A small contrastive image-text model, trained from scratch.
Training: nadamw at rate 0.00085, 6400 steps, batches of 128.
Rows from block 2 of the text encoder of a small contrastive image-text model, named by matrix and row number. Rows with one number belong to one neuron. Each number is 50 + 10 x the weight over its row's rms, rounded and kept within 0 to 99. All counts start at 0.
After each neuron's rows are labels from the 100 texts, of 14976, where the neuron reaches its highest value: "fires on" is the input token at the peak. Only what is clearly more common there than usual is listed. The data: pictures of board games with random positions, seen at a slant.
# fc1: MLP up (text_encoder.blocks.2.mlp.fc1.weight, 1024x256), inputs 0-51
# fc2: MLP down (text_encoder.blocks.2.mlp.fc2.weight, 256x1024, transposed), outputs 0-51

fc1.117:31 54 55 34 47 46 62 49 45 44 46 45 49 61 51 61 70 47 58 44 43 49 40 68 62 27 53 30 59 48 68 36 54 50 50 43 61 53 66 43 46 49 52 64 58 57 36 50 54 52 34 58
fc2.117:44 42 41 50 36 46 42 54 58 53 56 49 48 34 47 42 55 42 52 64 43 42 49 41 52 44 28 57 22 62 49 41 56 44 50 51 34 43 51 55 51 55 56 50 48 49 63 59 48 36 67 80
fires on: "1"

fc1.233:44 52 40 32 52 37 30 73 55 55 48 54 48 43 42 50 54 58 39 36 44 53 50 64 69 38 40 49 53 59 54 45 58 49 42 45 45 58 35 45 38 61 58 29 70 56 44 41 49 46 46 40
fc2.233:49 56 37 63 62 53 56 39 55 53 52 55 59 62 34 38 66 54 55 62 56 49 57 62 58 64 47 55 45 48 54 64 35 49 57 41 42 82 61 59 56 53 33 54 53 29 57 52 54 66 39 43
fires on: "19"; "29"; "28"

fc1.575:58 52 38 53 40 48 44 47 50 46 51 44 54 47 69 55 50 56 62 28 33 45 53 52 57 50 35 43 46 54 45 58 44 38 58 28 52 48 57 39 50 52 51 47 46 52 55 41 60 28 33 42
fc2.575:52 46 49 41 34 49 58 38 75 55 38 49 47 25 69 61 60 52 31 53 43 64 50 58 55 52 46 48 54 59 27 56 48 44 43 22 34 45 36 54 41 53 52 34 32 59 52 44 49 48 46 49
fires on: "rack"; "discs"; "an"; "in"

fc1.481:50 47 51 36 51 46 42 48 52 52 49 46 52 51 49 44 46 28 47 41 64 37 46 53 52 62 39 42 38 47 52 49 57 51 54 39 69 74 45 53 51 53 38 36 53 38 46 59 47 34 21 56
fc2.481:29 49 48 51 77 65 57 48 52 42 38 45 32 42 60 42 43 37 55 59 55 63 34 45 59 45 40 39 34 44 58 65 48 40 56 59 35 45 45 57 41 34 52 47 40 56 44 40 41 30 44 45
fires on: "1"; ":"

fc1.390:34 40 38 54 48 44 24 55 53 31 56 41 35 62 48 41 55 45 51 53 55 76 57 52 72 50 32 47 51 77 69 49 65 58 52 30 68 63 54 60 38 69 53 62 46 35 37 40 44 48 43 59
fc2.390:72 45 39 54 43 48 57 36 70 46 52 62 48 54 45 40 63 35 62 62 38 47 51 73 49 50 49 58 60 43 63 58 56 43 44 46 42 72 67 66 62 52 43 37 51 33 51 46 29 55 48 51
fires on: "23"; "22"; "24"; "21"

fc1.594:53 40 58 47 60 49 48 51 50 51 61 59 52 49 51 65 62 45 45 38 44 61 47 63 46 46 62 35 39 38 41 52 33 42 35 50 52 41 48 50 31 50 73 46 20 58 51 40 67 49 43 48
fc2.594:65 55 58 51 51 44 44 47 55 39 52 49 73 29 46 54 30 45 55 63 33 43 85 65 39 47 51 69 48 75 49 50 54 46 58 37 38 32 55 64 53 51 57 43 54 44 51 53 34 43 57 54
fires on: "rack"; "in"; "grid"

fc1.733:73 49 53 50 58 50 32 44 39 47 62 35 34 57 55 53 70 54 51 41 47 37 51 44 45 61 52 40 40 46 53 51 48 52 45 50 38 54 31 72 49 31 32 52 28 55 49 42 53 48 61 42
fc2.733:63 45 38 48 49 53 39 51 49 45 30 49 45 50 48 49 58 55 46 34 44 53 60 69 38 55 60 53 32 46 51 54 49 63 43 53 79 53 56 45 43 39 53 49 55 36 45 39 52 42 43 36
fires on: "23"; "22"; "26"; "21"

fc1.426:45 51 44 36 52 40 52 50 49 41 52 49 49 64 63 44 61 33 63 37 46 48 57 75 57 48 56 42 38 54 87 40 65 51 57 39 64 68 57 51 58 67 43 56 57 42 42 35 63 43 30 60
fc2.426:56 36 43 66 40 44 50 38 61 52 63 49 39 35 54 29 60 31 48 60 35 44 53 63 39 57 32 63 37 49 42 64 51 50 44 58 41 59 64 68 65 49 42 36 55 46 50 59 24 54 48 67
fires on: "23"; "24"; "22"; "25"

fc1.702:46 48 44 36 37 37 46 59 51 41 59 59 58 64 31 68 50 36 59 42 44 42 48 67 49 72 47 38 53 45 41 40 59 48 44 55 65 60 47 56 59 51 49 43 61 51 47 43 35 19 31 53
fc2.702:48 44 45 62 53 69 43 29 68 52 47 43 34 34 36 48 38 35 37 60 33 57 59 52 43 50 33 42 45 53 55 63 36 44 64 59 39 52 37 58 40 43 60 50 46 56 48 62 34 49 42 53
fires on: ","

fc1.508:57 55 53 54 50 36 50 38 44 57 65 53 56 51 38 56 48 67 59 45 34 62 40 47 50 54 43 71 65 43 62 43 60 59 45 61 58 60 55 34 49 44 56 45 35 46 34 46 40 46 49 58
fc2.508:55 33 64 57 34 61 43 47 68 55 56 47 39 38 39 50 39 46 57 47 49 56 60 45 33 46 44 63 46 56 69 49 45 52 50 44 40 49 68 26 52 59 47 41 48 52 26 58 34 46 61 76
fires on: "2"; "7"; "0"

fc1.242:62 35 30 52 46 54 48 55 63 42 42 53 42 56 45 51 44 38 44 45 51 47 62 49 69 37 52 45 39 67 53 55 62 50 47 40 54 55 46 61 26 64 61 44 42 45 34 38 53 55 37 54
fc2.242:47 48 60 43 54 49 64 24 61 48 48 55 59 39 54 54 49 32 36 52 39 57 33 54 59 49 59 36 45 46 54 69 55 42 49 41 46 56 78 77 51 55 49 44 40 51 42 47 52 47 47 47
fires on: "20"; "19"; "22"; "21"

fc1.307:48 52 39 39 49 32 62 55 67 43 50 50 38 61 48 53 51 46 65 43 45 60 41 32 37 49 49 39 64 49 43 32 44 50 53 44 68 44 58 54 40 48 34 57 49 51 56 48 37 48 45 54
fc2.307:45 33 35 58 43 42 38 39 68 65 53 29 37 34 37 57 27 38 48 61 56 51 56 53 54 53 53 49 47 59 39 66 42 62 59 57 42 61 56 63 48 45 53 40 49 23 66 67 40 37 47 54
fires on: "draughts"; "6"

fc1.657:57 54 60 55 56 38 69 45 48 39 45 20 53 38 53 56 42 45 43 33 50 53 40 42 52 54 24 47 34 44 40 70 40 33 36 48 45 50 55 44 34 46 64 30 40 43 41 41 49 49 58 56
fc2.657:54 43 48 57 45 61 53 44 55 63 49 49 41 51 67 46 48 48 47 47 45 33 53 61 42 70 39 61 26 69 58 50 56 56 61 39 44 43 43 59 40 43 47 57 43 43 43 56 53 51 50 42
fires on: "8"; "rack"

fc1.329:47 39 40 33 51 35 45 43 63 57 41 70 35 55 51 42 52 59 39 60 32 48 49 42 62 39 53 44 50 60 54 61 37 37 56 60 48 55 72 55 56 43 66 48 60 58 47 55 44 65 49 48
fc2.329:65 48 26 75 54 41 42 51 59 59 54 46 61 45 29 54 42 48 47 51 47 38 58 36 39 45 36 56 42 48 49 42 54 56 62 55 47 63 52 75 52 48 45 70 59 41 61 44 28 43 53 49
fires on: "2"

fc1.435:63 37 64 38 47 55 37 56 50 42 33 52 48 57 43 57 46 62 42 22 63 45 49 44 58 70 55 56 47 54 46 40 44 40 57 37 63 34 44 42 47 70 59 46 47 47 65 48 41 46 33 51
fc2.435:33 39 32 41 67 53 43 55 25 43 53 21 37 57 41 49 40 51 61 42 56 57 51 68 67 62 43 39 47 38 53 34 77 47 48 58 56 66 45 39 58 38 58 55 46 60 62 46 54 48 36 55
fires on: "8"

fc1.434:49 40 46 47 65 71 49 60 54 65 51 46 39 56 68 36 37 53 59 29 49 67 69 59 53 33 54 51 57 41 63 52 54 38 66 51 54 50 44 39 54 38 63 43 44 33 38 61 60 34 44 48
fc2.434:61 46 44 40 35 39 55 45 65 59 40 64 58 36 46 51 51 64 35 58 53 46 35 61 80 38 19 48 54 52 37 57 48 50 71 58 34 46 46 63 35 43 57 44 61 53 65 44 36 54 64 51
fires on: "1"

fc1.489:55 60 40 53 60 46 49 53 61 53 46 54 48 39 47 33 40 57 69 57 43 39 54 38 42 55 47 46 53 44 55 53 48 38 60 57 66 50 66 62 32 44 57 48 60 53 51 34 65 48 50 40
fc2.489:62 64 61 51 77 65 55 48 61 43 47 50 51 48 62 42 51 56 41 32 44 44 47 59 68 55 58 60 54 66 36 43 39 43 55 44 39 48 35 40 41 44 55 42 37 52 56 46 48 58 59 64
fires on: "rack"; "white"

fc1.347:42 52 63 46 41 46 38 65 54 47 43 24 67 28 48 49 43 62 38 63 63 39 40 47 51 43 65 50 39 60 57 34 51 48 53 37 59 48 42 53 59 62 61 51 45 65 49 50 83 70 52 43
fc2.347:49 42 37 52 54 45 42 55 66 48 53 45 70 46 37 60 40 64 73 69 40 46 47 44 59 56 38 66 57 35 51 54 57 46 51 46 65 43 34 52 53 54 27 56 49 45 43 45 49 60 40 57
fires on: ","

fc1.596:31 64 45 48 49 50 61 67 53 33 53 54 54 48 32 40 49 57 51 40 40 46 62 61 66 62 61 54 47 44 48 37 55 53 45 46 61 69 49 54 39 56 59 34 63 59 33 48 46 45 48 24
fc2.596:48 51 41 36 47 39 46 41 62 49 49 66 56 34 70 48 38 30 40 46 48 39 40 49 47 52 72 46 56 38 41 49 33 35 50 54 45 51 38 60 54 53 57 57 51 44 53 51 19 53 37 57
fires on: "<end>"; "line"

fc1.163:53 68 48 57 61 54 55 37 42 53 59 52 47 70 42 49 53 61 46 50 44 46 41 38 45 54 45 52 46 33 74 37 34 26 38 44 59 58 56 42 41 42 51 53 51 57 55 63 52 54 41 43
fc2.163:55 36 60 47 28 61 58 53 43 45 54 40 46 51 37 36 57 40 51 66 53 45 48 53 74 49 59 38 41 67 48 53 48 59 69 48 52 38 38 56 43 54 65 58 59 70 41 44 58 52 45 51
fires on: "14"

fc1.404:44 40 43 59 46 56 49 57 55 44 48 44 40 64 49 43 58 47 54 24 45 59 55 44 50 40 37 43 60 47 60 51 61 39 57 42 69 64 53 36 62 68 56 43 38 45 34 44 70 23 32 52
fc2.404:67 54 50 36 50 42 48 42 65 69 49 58 54 45 41 66 41 51 63 81 52 54 57 90 43 56 44 75 48 68 63 44 56 55 44 48 31 45 41 62 46 57 62 32 45 44 53 59 20 58 45 54
fires on: "rack"; "discs"

fc1.358:40 43 41 41 59 42 38 42 54 50 37 57 45 38 62 34 47 56 39 52 33 48 52 56 64 41 56 49 45 35 60 47 45 54 50 53 44 64 40 49 58 41 62 54 45 52 37 43 46 62 72 35
fc2.358:39 60 60 51 45 66 58 33 68 43 40 60 55 42 47 67 59 47 50 47 34 54 40 56 49 35 44 57 44 47 53 53 63 30 38 32 33 50 55 27 37 46 44 53 39 51 53 57 58 51 27 36
fires on: "<end>"; "draughts"; "5"

fc1.212:52 48 50 36 52 47 55 42 43 43 60 44 39 42 40 57 51 65 38 53 51 58 47 58 40 46 61 41 46 50 39 49 28 31 61 65 61 52 62 49 42 55 35 47 54 37 44 58 57 49 33 54
fc2.212:64 45 66 71 36 48 47 59 40 39 41 40 58 44 52 48 45 53 44 53 52 48 35 48 50 46 44 47 47 50 51 48 51 54 53 59 43 40 23 57 58 62 60 51 75 58 47 59 54 21 49 46
fires on: "<end>"; "by"; ","

fc1.691:42 49 45 48 49 48 37 59 48 30 51 46 54 46 57 43 59 58 46 53 53 59 46 55 50 46 37 58 79 63 60 46 57 70 55 56 48 43 63 50 63 50 28 43 57 54 59 36 43 51 29 53
fc2.691:60 47 49 62 61 40 62 51 57 61 63 53 53 23 37 49 56 63 57 52 42 53 58 62 43 45 40 41 56 45 43 62 46 55 52 43 26 64 46 59 59 45 51 44 48 48 48 54 29 66 44 58
fires on: "draughts"; "5"; "6"; "noughts"

fc1.92:39 55 44 41 48 52 42 50 41 39 38 47 43 49 55 44 57 41 56 48 50 52 54 61 65 53 46 42 45 39 67 56 54 38 56 28 67 73 43 30 40 66 41 38 48 48 37 54 61 25 30 54
fc2.92:54 35 56 52 42 62 61 42 62 48 45 52 57 34 67 52 47 36 51 73 27 57 42 55 59 53 43 37 47 25 48 57 57 34 49 55 31 45 71 46 57 43 43 38 52 39 48 51 43 31 66 42
fires on: "15"; "16"

fc1.39:16 56 55 36 58 58 27 56 47 61 61 56 50 42 54 57 30 74 32 60 48 37 36 62 49 36 27 44 54 48 67 63 53 52 46 49 46 41 63 66 47 68 43 66 34 55 39 53 59 55 51 49
fc2.39:54 40 50 75 58 46 70 50 64 51 40 48 57 50 43 42 46 54 42 40 64 61 62 45 44 41 47 40 63 51 57 47 37 59 62 53 33 45 27 47 55 50 52 39 42 46 54 61 31 65 50 60
fires on: ","; "noughts"

fc1.154:63 52 34 47 59 32 47 46 36 42 59 45 44 56 36 52 59 67 52 51 50 51 71 47 53 51 49 60 31 49 41 39 54 41 64 59 47 42 57 53 54 59 49 59 60 68 63 43 53 51 52 41
fc2.154:51 55 50 51 59 51 71 43 47 47 38 27 40 61 60 49 43 44 57 50 50 68 43 34 51 42 52 44 43 18 53 53 54 55 49 35 36 53 31 43 45 44 83 49 57 54 44 51 43 46 58 52
fires on: "draughts"; "24"; "25"

fc1.738:57 42 54 57 32 47 39 52 53 38 44 43 53 63 34 45 41 56 60 39 66 57 44 42 48 46 50 55 37 49 70 32 63 76 45 52 52 44 62 48 45 51 44 48 41 57 55 49 43 44 54 54
fc2.738:54 31 48 72 48 54 49 35 49 48 56 46 30 60 43 74 42 47 61 32 56 50 57 56 58 50 41 54 62 63 57 49 47 49 26 54 27 42 62 39 53 55 53 36 64 57 45 66 41 47 67 59
fires on: "5"

fc1.27:21 62 54 38 48 46 43 43 39 30 49 54 40 49 48 37 59 54 62 51 59 57 43 63 60 49 66 57 35 61 44 55 68 40 54 52 50 41 28 43 52 53 51 29 63 54 53 43 54 56 55 49
fc2.27:43 36 34 62 50 51 45 52 34 67 74 59 67 37 39 44 76 53 42 50 56 38 39 46 64 35 44 60 47 42 52 67 53 48 55 48 54 60 54 69 52 49 54 53 40 67 41 54 51 49 41 51
fires on: ":"; "grid"; "blue"

fc1.232:44 57 55 53 64 55 27 64 29 54 41 51 49 63 47 49 40 32 40 50 55 51 50 49 40 50 37 45 48 40 55 46 58 51 55 59 66 53 43 50 53 56 49 49 47 33 43 60 63 41 26 45
fc2.232:36 60 49 46 78 67 53 58 48 49 38 41 52 59 52 50 44 37 67 66 49 48 36 53 50 56 43 46 39 50 48 67 57 40 62 47 46 55 51 48 44 46 65 46 22 38 48 41 58 34 50 35
fires on: "15"

fc1.475:37 46 42 45 41 61 52 56 40 21 54 31 42 54 68 26 57 41 52 37 68 66 59 40 42 59 53 34 58 57 69 66 73 46 44 49 80 69 55 47 37 68 44 65 46 36 42 45 61 46 21 49
fc2.475:58 32 52 58 62 44 29 53 36 45 47 48 62 25 33 51 40 39 52 61 33 29 66 68 54 46 44 64 43 44 65 48 43 46 52 56 29 53 45 62 57 46 50 41 73 61 48 52 39 51 60 56
fires on: "23"; "24"; "25"; "19"

fc1.454:49 59 48 31 55 62 41 52 18 60 52 58 49 63 44 41 54 36 45 35 58 51 35 43 37 38 43 49 54 45 61 50 53 61 50 59 52 56 52 56 43 53 54 56 51 49 46 46 47 45 30 46
fc2.454:44 57 49 40 72 50 54 42 63 41 43 39 51 63 66 39 43 44 56 63 64 77 45 65 54 59 47 51 38 54 61 68 68 32 54 40 57 56 33 43 41 55 61 37 37 28 50 44 37 50 37 35
fires on: "15"; "16"

fc1.326:45 51 62 47 48 58 56 42 65 66 52 59 63 33 60 55 46 48 52 60 58 50 37 60 35 63 53 72 51 52 64 53 64 48 36 51 52 53 35 46 40 44 47 73 60 64 46 50 50 47 66 42
fc2.326:61 40 46 39 46 33 40 47 62 47 57 52 57 55 38 52 50 57 28 65 47 58 59 64 27 30 56 54 60 45 48 54 53 50 70 56 44 56 51 46 48 48 45 65 69 42 53 43 47 53 54 58
fires on: ","

fc1.99:40 58 58 42 50 55 24 61 19 63 34 48 52 75 48 47 51 39 29 46 66 43 53 63 36 42 43 48 42 53 51 53 53 45 50 56 72 42 39 45 41 61 47 60 44 43 35 45 71 51 35 59
fc2.99:42 49 39 37 62 54 64 46 66 43 39 47 61 76 67 41 39 42 59 59 59 63 30 60 58 63 50 59 40 50 47 57 60 42 57 42 50 57 63 50 46 58 52 38 34 30 60 38 49 44 46 38
fires on: "15"; "16"

fc1.422:43 54 47 49 61 57 27 68 29 58 47 47 46 69 46 44 42 41 50 47 68 54 40 61 38 55 50 42 48 57 49 54 54 41 59 57 51 62 45 63 42 60 46 67 41 53 41 47 55 56 28 42
fc2.422:31 54 46 38 69 65 26 54 46 40 46 42 48 61 60 41 51 48 66 55 52 78 54 46 57 51 39 45 39 61 57 58 50 34 55 42 54 50 44 47 28 50 48 44 35 33 57 40 54 44 44 49
fires on: "15"; "13"; "16"

fc1.191:34 47 35 44 60 56 48 55 46 56 59 39 28 60 50 49 62 49 60 37 47 82 68 58 61 50 46 46 58 49 74 59 55 37 57 32 65 66 46 48 59 58 64 45 45 60 37 37 56 27 37 49
fc2.191:60 55 45 38 48 55 30 45 49 51 43 61 61 46 45 52 46 45 51 66 38 39 48 75 70 44 51 58 59 57 52 61 47 64 44 44 52 49 52 60 40 48 50 33 52 57 53 50 20 36 41 45
fires on: "23"; "22"; "24"; "25"

fc1.748:44 34 49 33 56 59 49 53 51 55 55 50 24 44 54 57 57 42 61 33 53 54 55 66 56 47 47 60 50 39 65 54 57 42 46 52 70 38 40 49 44 55 63 38 41 48 41 56 44 23 38 44
fc2.748:62 35 49 58 42 51 50 36 52 57 53 56 47 34 56 47 54 57 38 67 50 60 23 55 71 44 34 54 60 53 49 49 48 48 47 41 30 48 54 52 50 69 60 45 54 47 62 40 39 51 57 50
fires on: "1"

fc1.587:49 50 60 62 55 60 52 46 47 53 54 63 52 58 57 57 58 69 49 63 51 35 41 48 58 45 44 55 51 52 65 54 33 35 42 46 49 24 39 40 51 58 57 43 49 35 69 35 55 58 41 72
fc2.587:59 50 54 64 51 46 55 46 46 40 58 52 28 59 41 61 42 40 56 57 46 56 38 48 59 53 32 60 61 40 37 56 57 45 23 56 47 53 58 48 43 58 48 47 52 46 50 45 52 60 38 53
fires on: "23"; "22"; "30"; "24"

fc1.743:44 56 40 26 48 53 53 53 35 50 56 48 34 65 55 37 50 67 39 32 58 62 46 40 42 44 45 47 45 53 58 52 56 30 67 52 59 60 54 52 40 52 43 56 51 73 32 48 64 41 39 57
fc2.743:55 40 38 74 36 39 56 47 64 31 54 49 49 42 57 53 40 54 57 50 45 57 26 68 32 50 38 52 36 64 57 57 71 45 35 53 55 42 57 72 60 56 45 66 59 38 70 45 48 50 22 61
fires on: "<end>"; "25"; "18"; "28"

fc1.351:46 59 32 52 68 40 61 62 35 48 43 46 62 56 63 33 53 59 58 65 46 52 70 43 55 56 48 38 55 47 44 46 47 31 67 47 71 58 53 27 50 37 50 33 41 39 45 48 54 60 53 55
fc2.351:59 62 46 34 46 48 50 48 45 37 58 49 47 53 54 58 48 42 60 36 60 50 34 57 32 41 62 60 37 57 37 51 47 35 44 43 44 56 47 30 46 65 43 48 42 50 45 66 44 62 63 37
fires on: "15"; "14"; "12"

fc1.567:32 53 62 54 44 50 54 47 34 65 37 60 47 47 76 53 64 75 50 64 59 41 61 62 76 64 48 43 55 61 53 38 46 45 50 52 62 42 35 70 34 63 61 42 63 52 58 35 32 51 35 54
fc2.567:52 57 46 54 51 44 56 44 54 65 71 51 40 63 39 53 46 50 49 35 39 73 62 52 43 53 43 53 48 45 34 39 54 47 26 52 59 51 79 59 67 55 57 33 55 49 33 39 28 49 45 63
fires on: "5"

fc1.431:45 70 50 47 73 54 35 42 52 42 50 55 50 44 48 49 42 48 48 45 51 34 36 51 44 45 58 48 54 57 46 57 49 39 52 43 47 57 53 44 54 71 59 64 49 57 68 43 55 53 62 47
fc2.431:44 42 46 46 35 46 54 51 60 48 32 50 40 54 41 45 54 47 58 51 46 56 29 75 58 53 32 39 54 47 43 48 33 51 44 72 59 51 46 50 30 81 33 43 51 45 44 55 45 59 39 54
fires on: "19"; "17"; "18"

fc1.71:39 61 44 52 44 48 53 62 61 53 48 43 45 54 33 50 53 65 66 57 46 42 48 27 66 50 54 66 66 47 60 52 58 44 45 50 68 38 54 52 58 56 45 63 42 34 67 43 50 30 43 48
fc2.71:56 38 71 63 33 64 60 62 44 52 50 42 44 48 45 59 46 46 57 58 46 52 55 47 52 46 22 59 33 56 63 67 65 44 44 51 49 75 58 58 49 35 56 41 66 48 40 41 44 69 41 61
fires on: "draughts"; "white"; "5"

fc1.157:69 54 35 66 45 56 34 76 59 62 58 59 66 39 72 39 59 36 32 44 59 40 54 57 44 46 54 56 46 38 43 48 51 29 44 66 49 65 43 49 63 53 54 68 53 69 59 48 41 55 48 50
fc2.157:41 47 41 51 48 48 67 40 65 42 61 47 51 31 39 51 53 52 54 62 68 35 42 55 50 42 43 73 52 41 49 57 51 46 43 31 19 64 59 54 36 50 59 26 54 47 61 40 53 56 55 54
fires on: "<end>"

fc1.610:44 51 25 47 68 69 25 55 54 53 37 61 53 74 37 48 61 48 39 62 59 52 40 54 53 55 51 46 50 41 62 45 57 42 34 51 49 70 51 53 52 55 45 48 51 37 53 37 53 51 33 44
fc2.610:33 44 39 51 68 64 61 28 55 28 49 48 38 37 50 41 61 51 58 49 45 57 67 58 60 51 40 62 42 50 65 50 62 26 54 46 43 56 56 49 50 44 52 30 51 44 34 59 28 47 42 46
fires on: ":"; "24"; "23"; "22"

fc1.273:39 62 48 42 57 39 37 46 48 45 48 44 56 52 66 42 39 47 68 65 39 35 57 34 45 67 65 45 50 37 43 60 38 44 57 52 47 51 69 28 51 53 53 59 48 55 52 74 60 57 51 61
fc2.273:36 70 56 48 40 55 54 38 45 53 49 49 67 55 65 30 42 47 60 50 53 51 42 55 62 36 55 45 43 46 51 52 63 37 50 56 44 54 48 33 57 70 42 48 46 58 49 52 69 58 43 55
fires on: "14"; "12"; "11"; "16"

fc1.187:51 52 40 43 53 56 31 55 53 46 40 46 47 60 51 38 46 33 54 44 51 60 61 51 41 39 49 50 38 59 62 68 50 48 44 46 59 62 57 56 29 60 46 53 51 47 32 49 49 48 21 52
fc2.187:55 53 33 61 57 53 50 42 56 41 50 37 53 52 51 39 56 40 55 66 56 53 43 57 52 55 45 47 46 54 52 49 62 46 47 44 63 40 64 41 55 63 36 41 41 28 59 38 37 39 38 53
fires on: "20"; "18"; "19"; "23"

fc1.192:56 59 47 46 78 56 49 58 37 56 51 39 60 55 42 38 58 52 51 53 66 59 50 60 50 60 39 46 56 48 73 37 36 47 38 66 62 50 58 50 45 53 51 54 44 34 50 54 47 43 55 62
fc2.192:58 54 52 66 38 58 47 54 59 45 47 55 35 35 72 52 34 40 44 53 38 57 54 41 54 43 37 72 31 50 50 55 41 45 44 55 55 54 42 48 54 53 37 52 77 41 45 55 59 42 44 54
fires on: "2"

fc1.322:41 51 37 48 50 34 52 56 43 54 51 59 50 58 51 59 51 38 58 44 41 47 51 54 47 38 57 36 53 48 65 36 55 73 41 38 69 58 60 44 58 52 39 48 45 48 48 43 68 26 27 57
fc2.322:46 60 44 70 47 39 65 50 58 58 60 48 54 20 43 59 54 31 51 46 55 35 60 48 47 43 33 48 36 52 43 45 33 54 47 54 32 47 47 59 48 64 42 43 66 63 48 60 51 49 58 63
fires on: ","

fc1.624:57 58 40 49 48 33 39 62 26 54 65 57 48 67 40 43 48 42 40 31 43 42 54 40 44 55 57 36 48 47 48 51 42 53 47 50 53 60 50 38 36 57 53 67 53 55 42 53 57 44 45 64
fc2.624:56 58 50 46 56 55 47 36 69 41 50 46 63 57 59 35 51 53 64 56 54 52 37 61 48 56 36 52 49 51 43 57 67 46 49 59 46 43 43 52 34 46 56 48 30 57 56 52 47 55 38 58
fires on: "15"; "16"; "14"

fc1.378:53 51 65 64 67 48 46 39 59 43 48 50 63 47 61 37 54 40 42 53 42 66 36 40 45 47 32 52 40 53 37 49 54 54 43 46 58 43 60 37 44 39 57 49 43 39 46 68 42 53 59 68
fc2.378:44 44 51 41 58 40 48 47 55 59 42 43 38 45 50 44 44 30 60 52 43 59 63 52 48 46 46 44 44 39 46 40 45 63 54 54 50 66 56 46 57 52 52 61 54 44 47 56 51 54 48 72
fires on: "2"; "green"

fc1.12:39 54 39 36 57 42 60 48 48 44 58 49 51 68 69 59 51 45 51 30 39 48 66 53 49 49 49 35 53 58 69 55 64 53 51 51 80 57 56 52 58 61 47 48 54 44 39 41 46 46 21 55
fc2.12:62 34 51 70 41 52 47 43 64 51 62 39 40 36 50 63 49 28 47 52 57 46 57 58 34 59 27 47 37 43 43 45 28 51 39 50 30 44 44 56 43 67 47 29 67 53 40 52 38 36 61 47
fires on: ","

fc1.756:57 53 30 37 67 47 27 54 37 73 38 61 57 53 51 65 44 59 49 62 40 23 26 53 59 40 37 60 56 58 38 55 56 48 57 42 69 47 52 46 61 59 35 56 42 46 54 61 51 68 46 33
fc2.756:57 51 60 42 46 45 41 52 32 40 45 63 68 63 49 58 29 56 46 53 53 38 53 46 38 61 53 26 63 49 47 43 57 40 47 57 61 52 77 63 45 57 54 46 42 64 57 61 41 52 37 44
fires on: "1"

fc1.421:51 54 63 54 35 51 59 52 52 25 40 42 35 40 40 50 52 31 45 60 52 53 37 41 40 57 54 29 49 59 52 60 58 55 53 62 36 57 48 53 46 61 41 50 42 60 44 41 25 53 75 34
fc2.421:59 42 54 37 57 51 43 50 48 36 52 56 51 46 55 39 46 59 64 43 46 57 41 49 61 61 64 63 56 49 48 48 50 27 61 40 57 42 65 52 52 38 55 59 48 44 47 55 24 48 44 54
fires on: "23"; "24"; "25"; "22"